{"arch": "crnn", "lr": 0.0015, "eps": 1e-08, "steps": 900}
Rows from block 3 of a small CTC audio transcriber, named by matrix and row number. Each number is 128 + 32 x the weight over its row's rms, rounded and kept within 0 to 255. All counts start at 0. Numbers have three digits each.
After each channel's rows are labels from the 100 clips, of 14976, where the channel reaches its highest value: "peak on" is the class under the peak. Only what is clearly more common there than usual is listed. The data: babble in 24 made-up languages, each with its own sounds, syllables and stress or tones, from a formant synthesiser.
# conv: width-5 conv, stride 2 (model.blocks.3.conv.weight, 288x192x5, each kernel summed), inputs 0-95

conv.50:162136136086066155118166070059190106140070113099139151136168116127137065203150164172149155131182190133171144192159126114151144147122059136139117183129123106174124139078117132144118112162132174206108138126169153182145091138173112123136078111186137131124136095125127160110102179102094069115
peak on: /ç/; /ts/

conv.134:120120141100089147123121103115060111116141133175135102077142152172118144105131139168126154128194169163153154138129102126149129134100175114150193126184113053154104126087116119127161176098182150121150093153179131136075106135114184131080123194176114112125119151190140172140183130082158078107
peak on: /æ/

conv.222:124132146147114088154157106158153116157103178115127175146140137160153118118147136128135140127174130130149160081108105120070140169081129075166141070134149104116108108137098178201201107081119140125123079124110171142150062177152138187093095210148067148114155172106146125137209166085111105092
peak on: /ɪ/

conv.185:147136182103135171171104169117137125120062136176147087119178053067112118123164120115136065107060089098161108082139147143154154108163099109128141138073126097158145155089081081131166102139118100142155144179100096093109104124104136140157177148055113169135065158155088110134139144164099145115
peak on: silence

conv.116:116156145132140161082114143168097133128103178158126130158117147168124145152129130132125159130135141115125095142136147103116084185094140137063136074093111076111085177138086142084140151119124124059150113087090094127103105151154119189148167157164155088079127126166182086101135021132128108090
peak on: silence

conv.64:090079174110132093119132142130106132110132112110166178098108164153116143169194178192117146146118177138125195170165110189171118144165129184101127124146147127124235141091117105128136090094143152118102115152144110188151113104202120153071092150143127188132152203152176117169185167165158123149
peak on: /ʃ/

conv.23:126127103085124148135149120121092125128160139090093128123115133069153159192216151121103132233138097129161087174123108157182162144162142099136178135161112080101095094089139089082123114159103185115123112143083095125087108123125126141142071122131119106130114146088168088169081143051138132130
peak on: /t˭/; /t/

conv.233:081116132075126165129099124159104125115110115155107166140156169107170183158093120163129156130140143086175117109089116154103153149163134154145129130142193128071187038141145109129108148175150126108115074080143121137141125143089115192058076162131097121127197132140102115088148159142152092116
peak on: /z/

conv.252:114215114132124128176107156108097164073158161156081148051125160126079151108158122116156129184110101149102107108078147114147146116047108108120101124114140147150134152088134135097141124171064184116083123152141094128140097172124121160138161147183109165140138189112161145121074086078127149154
peak on: /ç/

conv.78:093115139121149151160065130122150122133166174118154101121149098101130182097192139055147106142115137131115123171160140139132119163097101139089162128113103101149135190127115073133139092100127095105108167120151052194097149071135126198162069169139067092159135094125137126118187146162093152135
peak on: /ʊ/

conv.121:137177125132088174130121138110125107189140137217086085167118129158115185072156121102151124161174083120127141170146154127083098124107091147156105166137100126145121083101120137148135120203102133154129156082122123048121173086102111131109132174092109120080130087107168131082157112152080092148
peak on: /aɪ/

conv.110:121135108122164144106089191154105139177162111146115076123152124127135085140117079228108169126093153128142153125101171149120142184125162155144151131161089119094139142158107160125168131111160104076077096157065136049071138111094196155135092156135110130097150101099124065119091138103147110167
peak on: /æ/

conv.40:121097125134130107124094114144111169157069126160126121122159138120164111123074127104125103093122136109142126101107140140154101170074132175116113148126102163092142164117071093091077068152104137125132180154126151164155100086167066150155118100125166131177139131132122076142158062199149173125
peak on: /x/

conv.154:140134105165125144117133121128124162125104081173094116166163102079150121108142072073117101150120087084085126106093211137110108076161107078101138113120173123102146202143097112040145080104097112113081100138089104072149116162156104129162189096105114135097175142136121128075112112059146120143
peak on: /z/

conv.105:115101161134174166129111108095126123175098106117130151056130116092164137135157107092120141167114101089121149110106120140138124075141123073078092103038114099127118104082023107068111120092101122100168109147175151069188108133099078177104145168097080139078121114118138130166088119195117127131
peak on: /æ/

conv.226:103125138132147106138142093122114137141084167113169128110148114106153155080086143132126165125113170116154092136127166126105144115164146144106197094153150133146135135154151162117158161131119138089149139112119100158118121060151116255171161164107116100099061116111143130139164135089069135147
peak on: silence

conv.96:149113077058175157143096153127163101137104111072107107118164159078092113165138143147102157195168161135092131175170127116140141140170124147133147166177131086135115133077128163124118178152122147118113140151141156208138127132135116076107093166117142118138125109172143185148169183102151132149
peak on: /ç/; /tʃ/

conv.267:156156151156201126123142102112093150170128109124111113092140116107096083116110131170143102215182129090099111097140127095141142172191189069161129166118123181109182143099048115113164138134134156137154096135116090146089125059148155159107153151088126144122100125137121135145169146130114176147
peak on: /x/

conv.147:187126101117091169075115137113185146150136040141111112111114120133066168081175157076084052129179147104097145087166155152154132175165160135161124171158148134108075112086109111116090091110129124157115097117159118157215134085140112103157136100121101103129148166158087158081060169104155125161
peak on: /t/

conv.217:140166109179191117163061119156099105115143152102095128154125099160186118182111197104092191087153093147096187183012137122127095161113143130092091144160092147122063158083148103142112115067135167127086134068132171134230112159124151060072131175124123102102125103124141159118095117174181113160
peak on: /s/

conv.270:096158144165152150102096103117145124175127133184092165180085168114167144133125117106130117126128122126164133094126134145067149153101128159202099137080170139124159080143113108179091128121146142172122111138168168099157144135096145131160143110133186137107113161112158060095162068129126171152
peak on: /z/

conv.150:108117128154146092097092119100127125140140092110170149094094129173130113107099126104128137138129160040121090086211219163093097181179182095084109148151124112160172102108100135147159102116150177171110139191167104067165124105148157129115131166167166121082123147129121064098161094135103160089
peak on: /t˭/

conv.249:148144073112148160141117067154154096108119130097142123117120098110128114107110159120062123104173199140109175155035131106101192172138057162151153142122159116107107123042166125119177167126098122127124155114134109111193146119100137114093148160096164123133128089118162126174166118140146100132
peak on: /t/

conv.146:167153120123086107128149118100183090082064168107088073140087124136115105142186134128150123144131170141166126098142158108144114110072128135132123093098103101159128125134128029139108126113144197125168116148101147105165188084090117141109138100144111133105101113114125152093155112113197136091
peak on: /ǃ/

conv.219:165138110121130198159102116122175123134166082097111141097164094140148115108113151082132140102113163186126134117067110119152129105162102122157094068120119110112165154161123127122129082107129078093157134122102153120110136145155063108190076150113122095146116177117119090114121195157096154080
peak on: /t˭/

conv.123:149091124074110190131107090123148148110109145102104096141058105115151126142120098153139124119156153180102153104147160105083106145136112075119145151121154096174106165124169149088145177102111208164203124156123150151122090146101101120111117099107114100099138141133102119116119113088151129142
peak on: /d/; /t˭/

conv.36:108090113134088089126120087160149111155186088147121043114043136151070181081144130130114102120066111147052116099158138131190130134147132195102110120159105114146184094129186162148150102126131111131101102127134091223128142130183134126125114171144111134149143166086137126130153146154142158129
peak on: /ʃ/

conv.255:119158059140132125114125130134106106166058158157157183151154134136145174116119094107128164148141058140130163078145039148087137080110118013131102136110170151089145169147131168118137089087123182153136111141084199117114063137165131077114170116087119134149129147147132135087127146083133156143
peak on: /d/

conv.53:107174117130149103080187128096169170138141106136146128155115130131067074125148150159162088117102116140148104140154150132119148132184151147099052095128163141172184143128151118121078200169102157169084136130128124126155108137118153096141118172151106121173129169131157124182161203155190126171
peak on: /t/

conv.149:088076136092121138110152148150158117110103116122111132114090093114138107110135105068117147179125112146121120141147185108069071120099130080054123152113149032166084110130106098109139095131156127188117153160161170118130098149134107119098184166113090083150161102186126146103179161097157117114
peak on: /ç/

conv.230:193150125088160145135099165128113132140136143085146093135142110154165223110145119146128184110179163157124116141119156091116119196173129089084159188128128087146138097124122063193114132155196108057136121137137162150092109160092098160063156162112178169205103114140137142136150175107078144132
peak on: /aʊ/

conv.131:114193125117094083109172097152117138108115087178116158116144131108114131117183078079061075131112092170116122116147113054128114163096113065103156107140088139023111139134126135159154123147145230084115111125098163120112103115125132146156175118123150107135129158150133106126093070110131113136
peak on: silence

conv.126:101125078126179125145082180087141134110096147089113125105126160136177139107092155103069129146131203091125156141120123088141077180099080152152083177104143154081122130085147157154136094081098122102075107114128110158153152153126098118189153097111129137066123118141090121123045108063174153124
peak on: /u/; /ɔ̃/

conv.47:098102178193081112093146085134126109081149147146107107155129082121148119088087136119125163110109138128110156123190152106188128084081111145111156139149123093097144103087133103101146203090097196091142154089141139145146154146168088175145115106116125177121133126127122106133130083102120047102
peak on: silence

conv.142:096140078109125090142130065131078115164069122164078130120101099190157134172110168126128164105202197111114119062133123112099127164122077121153115099134135119167125142119147174141105065107100124227126085112121179105092105109131177177113096151145169084117074109161181074102136114126144082126
peak on: /z/

conv.155:138112070122195131082086088128120120066102138080088141143127115177142119145087151175127128126149173114181122089146096148108074182176188137153133124138120172151161135127091171136081155053155114192175112141176120151180160105118154145129141146127132133177090144096104163081131186178133126073
peak on: /ç/

conv.68:112131091127106159137137082107110192145088095148139120140134103185150100119063075142166163124098084097126132203122128160131074113146107146160159155148141183101146084138115133130095122135104135104133187094117182129109169121092152116132125145146179146097135147101140123097180117129136137208
peak on: /ǃ/; /k/

conv.214:096126122104091079097144144054114121078113127136089075050109087119099140079141133135167148162152100133080124153123093119143161138148138126162141165164115133108088153089170113112167078208095146171124080139210155151164103108100166145090084113109126139128118204087127134130108148086102165111
peak on: /e/; /ɪ/

conv.271:155100110136124196123091145110133117111085143086193122150173098091140191128130172172150168093154155150121075079190163176148134174157129162182156131125218161124150201151134170168154203135113132141178095169106137136166137140131084092079113172190110161130131157089171148115177201106168119187
peak on: /ʃ/

conv.229:109140114068155111150131161184103118140099186070129070090104136192146092147110114118111158061130121123037158152042141105176117179130152168130076121160140115149130139104128077137134111122154031086072146110169092161144098141104081100118099104167120098121228116119093128145127105145163148098
peak on: /aʊ/

conv.206:105139169103148116165127139110131138130183128143139092146114142081125097107145124134122093122127105132115124122172143113120178116122167126116170139111101147135120120098119154120126166160144150097166121154143118191144114068113153125127119130115135135152181166131097139105162108203109130238
peak on: /a/

conv.193:118078162148124125140092093128120102159056150162109088115130125120120158060128104126150128112132108137111150178153105134190076205077073100165101152138092099140074116131087170127181089117154143096143131175029159055070092127172157121145203185167133129126130107210084145145125137142111103095
peak on: /æ/

conv.168:179167159113117110162122116121192114137118134092038116133158149142114117099129142183140107166111136096144125126141107088113104139144149147107145121132161061198113092148075148141125141150107100152110144129101123090193099176130148129126131159163094150115135130152139101165168162214138079105
peak on: /p/

conv.109:110111100082088121092129148089089186115149147120081115103095117160115167167099140138155130078098070150173102120134082184137150196149023101123067116134176147113167079083136100124076166160130175102184143104166140190157124100166168104159175156154120143126139117153179145121148123157144116153
peak on: /ʒ/

conv.275:123128167095165094102091129105126183128138148102127167088144089126158121124176069130144153195179125117092151144085083099139169134165109115128080110128140095145049121109119130162090171115142104066151117153166161097160093099143111097082098074137149135144169111094146078109150149142172111103
peak on: /a/; /ɑ/

conv.37:104135149107107149150136172082129130131103130147125105059111118119079166156150200179155179128144116153095143131137149124131166199131167125163150155181107138161130116107152147122127177143173196128149126153178149120135122131116101121105159057121161116099146130115105070144144105123127120056
peak on: /w/

conv.199:092070120098146154103151083176096093118100105149142149103129162139088150164125122093088117131188159123116122147052111092228081137120137082141084080141131130097109155107151122115084064181130116201147143163076155135117137106092147133105134144164105148097140135077122129141181101147085087121
peak on: /s/

conv.235:154118134117116166094159059077124111107074111085088112088167179063096142092097142094119064089137126170115125078070098129199122117163125152156141169075124182104159175134151104116138153137116113122177132086130088143155127157114157221077140083143142148063155117184169137140070132106157117145
peak on: /d/; /t˭/

conv.77:204053117119172140129118154108160101104120173079121168131132141155152152213108128152081123114163115134110099165155170149161164134158104159103147145102061089184090086189076101165161139137092107146085127157133086101086089147095088086088145104117069103117087099038169122147122161114103071142
peak on: /ɑ/

conv.170:108184174092154136135095096176164130089130143159171111100123141106058120134142068104101087147084119142147099107137136106149156087130092117118087164105142125099101158125106106158142152100118094113114110144103150085144127132084129134140117145147108111117165134129101162128123118077113151130
peak on: /ɑ/

conv.169:139138132138100104156115105197152090145105139209179124147167162119099114072101147126125189159203096112146133196132103113132163100143145144107125162115148094115112097153096061095134098125090100153089074125099134103137171121087105121146183027216130142177121133155068136173166118068112140146
peak on: /t/

conv.218:147126119089154165112115068127150106042112120104059163088088115133116104123084148094079133126061134121129069102074128159145118119147105121145159206096128118121132154198117145107085161091152142100119173102118085143107124101112144130131059100067087125135129190121121139142171164096134114131
peak on: /t˭/

conv.180:158142050160077147125150153129103126089093105120132194184110179073113137126123129108124120099072145128058111093085105153124085125192072069120099127104125129154082097170123148081077160127130158130165136150147141100121078180086160101132173120109142121119103126119138118170172100093135086159
peak on: /k/

conv.26:137167120136176129134113120168164118151225142102114143122103113197063127083120066130117176134143184152052115139147152127152115190137192108089151154112113135131121099126144113149215176105102141125125144078118101106112155130117129135167129103099088161115147125094175158123131121143149080128
peak on: /aʊ/

conv.7:083130114161097140133170125175133110166132102160112176110077161115091114142076192161107110169117101118127140074196144183167073101091157157068137169168115179174069147171148139139111127084130160136134134100169110114097188086084125195123108166126155121127121147154083189132201140121143091141
peak on: /ʃ/; /tʃ/

conv.284:155063052141154128127072121147154218166146126142132115184129115114116113066144116131202165136125120095144106147108115152095116093143099110108086073106139136117128171146102064083127105133085125087142144187103101120115112131143111114102165172150181179151133092144124088154097147114078148116
peak on: /ǃ/

conv.138:081156130133138044107111120155092145153091087099136103155118137208088162127174157127118142105096137110134058063118122103114121176125180096115160125157109091135088100112068088078149138068114145047110151083121167187105147123130122086109127110123171091111129142128197134120166050161127131130
peak on: /aʊ/

conv.120:153155126208199152168150077123162167159161130101150146140113150112121112151117176082199149084143112116089166119151111054143144144128176123122084080127109126116125105147073114117108154117136142103117148116103086122142115150114034087103149075162164161100109117125094145114084113136132128134
peak on: /k/

conv.232:073120114163152131188143130097079102155122144095111100092171081113104147127106117067124127129069118117175115058130152120086087070137183146136124165155118121134149158160124067132130167153148097096168165069139090105126099116092097164087150107147137106132144123140104121142175204160166164137
peak on: /ɹ/

conv.103:127120121114107131072149113109120113104172040099155098138138165154087161110153131117099088172100132136158098176125100159159122123140116112191156117102080128145134174132116153122146120145137125140133136149105083098122068117117122144120105111107127108146134115148142122116103229115066156062
peak on: /ɛ/

conv.52:133160181125118100092159121178081118160063174110100143152161135123094116088126072107120065121134085139103146097096138134156079123148116097124112081124111220118103118158140131155124098136092129128105165118156103062174195101143135174155130137127180145132130146117129142150118138195083085116
peak on: /d/; /t˭/

conv.276:120137143136152187108118092091189108112106119122129138129142142137110129115123100104071038125104088157156090164105094120117154037093179058125142114157125170153138126119123082104146223119105101158116128160130144127064121102094200120147150140099176136117142124116194076098153167086165159201
peak on: /ɑ/

conv.164:126126148066140114128095129137053137126113118122136123106112107096184096118089149140172160108159190127179114057137113112111178174180143100172180060163123151108097084165102141153072182090134086094083152122114137110161082151108136113130163139148154127110133114189132142159140161147157156131
peak on: /ɔɪ/

conv.192:130128121187157116134157120152114099093121074107098106069179155125091088106131165133127164165164092144064097113146120117171177190169085122161116083184052127138091125161101102046097119103082134144120139150149119081104131112170122135135195118098172181139085120155101131140127149169142183149
peak on: /z/

conv.119:091105095131077163130195136096116075159091159080126132096116088084103127139126119095078130130114134182174106086143126095167116114078095131135117149110148069162144120116180135164137069100166141158092144139137104167139145142114106139093171130120086094169083114074098138131080201100158058117
peak on: /tʃ/

conv.90:119116127111127136109115104151117110098113132106121148156142192094118110128105123116161094136164132116170157139118124165131203133163145141142105163114086115137091172193129136110103255107148129032150113125143116073105110137107177073119137127132165144171100144097091101158130101070203147172
peak on: /ts/

conv.237:159099182132149179120115167145119106106183147099124162100131145181179178104119123105103162103133159108135125122098159095099120176114112118145116127098098080105111108148123157137120178108125134120157137087140124111113150157146111116119119128174115133176140136167109133132111120101122096121
peak on: /ɝ/

conv.4:105098123146161164109101132124080196099071106114128164090201118069152159160138107160080149124092177114142158085112133118173062106146112056095075096111066092177091098163132132092113099109136194154137120106164117097135119122136138176166094113096125170147138144184090124137132126094164140115
peak on: /p˭/; /ǃ/

conv.79:196133151065138112093138127119101170131057132132132123177123081091103106173177152149132116141155164140179099096161076152097105113134159115164153096069139145147102106149139045107089165128153158118099101128136126077133093101143115082135146134056140081102194083076142142146106152183148133117
peak on: /t/

conv.259:142099142145156180160148140096119112071139150089094077129149151129153108171080120148099153093194084140117125144048128150158131098099127168106093101190146129152064160116109142152116150110084174203167112110138118137160109098113095152119101108093101163107160094104191156142048129173139087116
peak on: /z/

conv.191:089173164168165117155140073122169110144147147164075091167145154151151143068186097144120117132076118090107168193169118119103127168114150139185091147067184092127126152085110094107106136149077124106109131122131162097149083124164163126109134099082087154195103160177133105138137209090125152127
peak on: silence

conv.93:122181182161164124109074128164088112117146134138097152203131171122105151126116127127075124188050094148099107154159093084058095122108103132097101077097159134120092140145090150090092135059102116067137123078182127094120020170136183065124149188152127143192154127176183126148187126123139122076
peak on: /t˭/

conv.188:116145141151132158131120164146034156111083126123094071184113188125120124126198141058119137170082114131125161123121188137142145155116074064111109155109090051133078161082096126113131186102127115048126187131129151140069069119115170176109159138105135109154143096194135126107135089201158079154
peak on: /a/; /ɑ/

conv.181:084063155125127073090100164114098201130142122157169174147120113078096151138127106153164086129136122118136157158085102187091083095153127170114127165094155198048152099144123165136110169118146082147180114101105156107099187115133112109159092082098099125059084153091109120159113092120130171180
peak on: /o/; /ɔɪ/

conv.160:110110144167107172099124144137119086153084091127178100108160145067148099129143141093109164137083062119146111063121214120151116138071142087118156113103142151122131136133079113090153076134101128104114143164150190131131123081118140153137143129150142126099106157162084123108187128085136149100
peak on: /ð/

conv.108:153133137171076142126134163093090147094212082123123091134111147186107095129103111123136098110144154104125138081136149168126050142117125131127062144138087157158125125065141132108101111110124181119166069120147084125117145088119136087139144149094119148148090120173128156097149153088080118169
peak on: /ɛ/

conv.67:069125140159209059166154167137125167074129106123142168098068067067125054150166078134139113169137116122145119077153161095134121067127146149129075058156139171101126091146105119140112095132122147143107136153101103154173140123091105036233144108136130150118145131154111152059151103165180109112
peak on: /ɔɪ/

conv.234:092127154123107183068118107112108115201093094138046120155061125142131176135127114123079175139126166104069131140117139081065120156091119103145109099127119154110102140189207170134106148141098174118088148057134133129183164127138157095145110113166137155123150129096151118138203056120108096116
peak on: /ɔ̃/

conv.28:104239108129138160138124057182100137113114166083157159114125155126161173117118121124152115117134097138056213174138187074087091092141129126126143174129142110145135143116174113150160191130124106112056102140204124132124182138101093134163112104122077117108091099071125099137095086134105086104
peak on: /ɑ/

conv.172:145073170107055104138171122151153151093096119143153098082115159082125098144133161117174130090131151149136108230126158100094156113126105180132174129135124127183094118121050156138153146067118111152170127101145127116167125133149112199114087180139149081127097155104086130098109076123113169164
peak on: /tʃ/

conv.250:095167119125081148103106092165198060140101136073078125124089081111067108133136180162134135119156161117172160146156143104106109149143173179194101199091123096168069065114131067168098161163136124096133137122128169190183134109118131101118116140126190157115074149093115148149149152140174133106
peak on: /aɪ/

conv.260:128080105157138161135150133124163052061147158080166172170123137178166129130134139136095138130108112109154071177124115080147141121088104112174136095135184099115072098052114102171153149135133068125146133162144164142103108115134136073134147117145124156103190155103103191139156178145130177116
peak on: /ɛ/; /æ/

conv.177:141157126153179137130132150097090165133152101125079109147111081123115128083114172124110141172128108089107143124109106111082086143176135148104087192042094096181085135145119104117110063164150139200137108135123106182181137143131080123145142044093139062133063117131119106155164143152091110136
peak on: /ʒ/

conv.200:107134154159199113123168171142183148094084077126172160086074142107124143115162118164156085166114116087210160157120194132120140107086191091145161119144118133094173128142138145127111147110135143141089137104103129112083182091116164068097181061111105129127136181057105090120141095163138168069
peak on: /ɑ/

conv.144:148148124091132153117163185126172093092110071175170170150141117067133108098118085075134109112146175086134175160189088168133179123105153116141161144125123171137125154165102136133124090157113134145218137167092130118164147113144113058204142079103143145126097141107098103066129019160088153087
peak on: /ɔ̃/; /o/

conv.167:197103124041123063169174131138101113142099162086133115149129124103192082118088141152117146157113131156103171148091130077112133135162097108154135119187164222142153156137094125079157149072112087136174120112097110128216161149167132079096076097152109144124118114171102110110122162105093111149
peak on: /w/

conv.13:115111170130123114082156116095111146133147203154172117089169126129128088073114142125066118113114148110175170136111092136178121132115147153085139084102089162083146150188085103222096136135167131107097152122131135199109111147134117145104075094099198126108146138162097133158152069117145059147
peak on: /ç/

conv.213:094126124136122138131118115148085144110074096162104116114121140134142088107117125124113118077103042101159088101064106154190147055093138049084135140096085108125143128145096151131125104124137092169157086052183101138104115137153059103114123077072151145069132112134118180075094005158132094141
peak on: /d/

conv.198:103087107133141154106157122086123060108124134124093104136126151100171099133136134092110124126095135140140149167124151164158123135092127112069122176118078088156155096141150149168134027181101116136104166167107185138106081086100133183100132091117066096151141142109113099092163179147081152108
peak on: /ts/; /ɔɪ/

conv.225:082144114147090159152134106139124144137116111133077118166134139171121110136159227110129203123139150087100061150106105173141128157132088147159137137127118132084159122159143145107135169085122089118155155046146110163147109137173139130161096114088063102048152106101137165117069153098148080148
peak on: /z/

conv.130:160076150129103138128084125120179184143103091142163216126074130065120097096120107130146125118089093108118091102145160155142107125122086099130098157079058153146166168126146107098138083185078163101158162153121062105111104132151120110129126163122110132066186146112165129153110148133111125140
peak on: /tʃ/; /ʃ/

conv.117:158154105090135141149139129153141127154155131124104061147071167212109116124118171115069122120177133113108105161207125118163086159093103152088134067086130211184130156123116114121126082139141154150095186151136172153150113107120127185093087100142126106076124149136171083119138142124111113135
peak on: /aɪ/

conv.35:116167123111089077123106151203142062172158117108121171144113129155140118051105104112050170197099174154085123098104150134066100168141066146089138069150202126117112146133172139086103103078128126108116151130127140127156077100163168128124092166081124109151205126100187136117174079137146126144
peak on: /ɪ/

conv.128:134122157125193142131180141098137148144119124154078138099161131106108102147087131124139179104117100168077174144194140149065064158121081175177106185123138103114151051105068080119134121120120167122137119138170095136135150160154157131073113098141160111090128140092107115144088096104141074149
peak on: /t/

conv.283:156141130097156112156143066081113155113134106081120129160125127124113162153151122085126094115174201167135100174110066095147118126084087146140129153128117174170157189116102152123182117172098107110122109114155123131135178122174094114195095108119118141116107094165130164130065102059106097180
peak on: /ç/

conv.211:091109117097127120138081143140134134109126098149120105111149101139171130050142064111168080137106102151110122151104144135147145092173108078141116185125133140099122136070193128161193048154151149079117141190109150139067050096116141163124250116171083104157148093111099114149122191103073129096
peak on: silence

conv.61:097188103163184148146147201110108157108154084087154122128132144097139130144069123082100090149160136108124144122154088126132139032147094126108100188111085150101094174103142084118183151118151162131124173166163111108084097115083131170122124092118106119128088107141128108139155079069114090161
peak on: /ɑ/

conv.48:078182125134160128164125117086084076161111134134104142109075111149132140151155175079120100139152154186110138157096158132198117096120126097105132156077135150058088116176182169148129160117120140129118142136164115082102141138126051119134117098107129135103112117172108145161122133142147124134
peak on: /ɑ/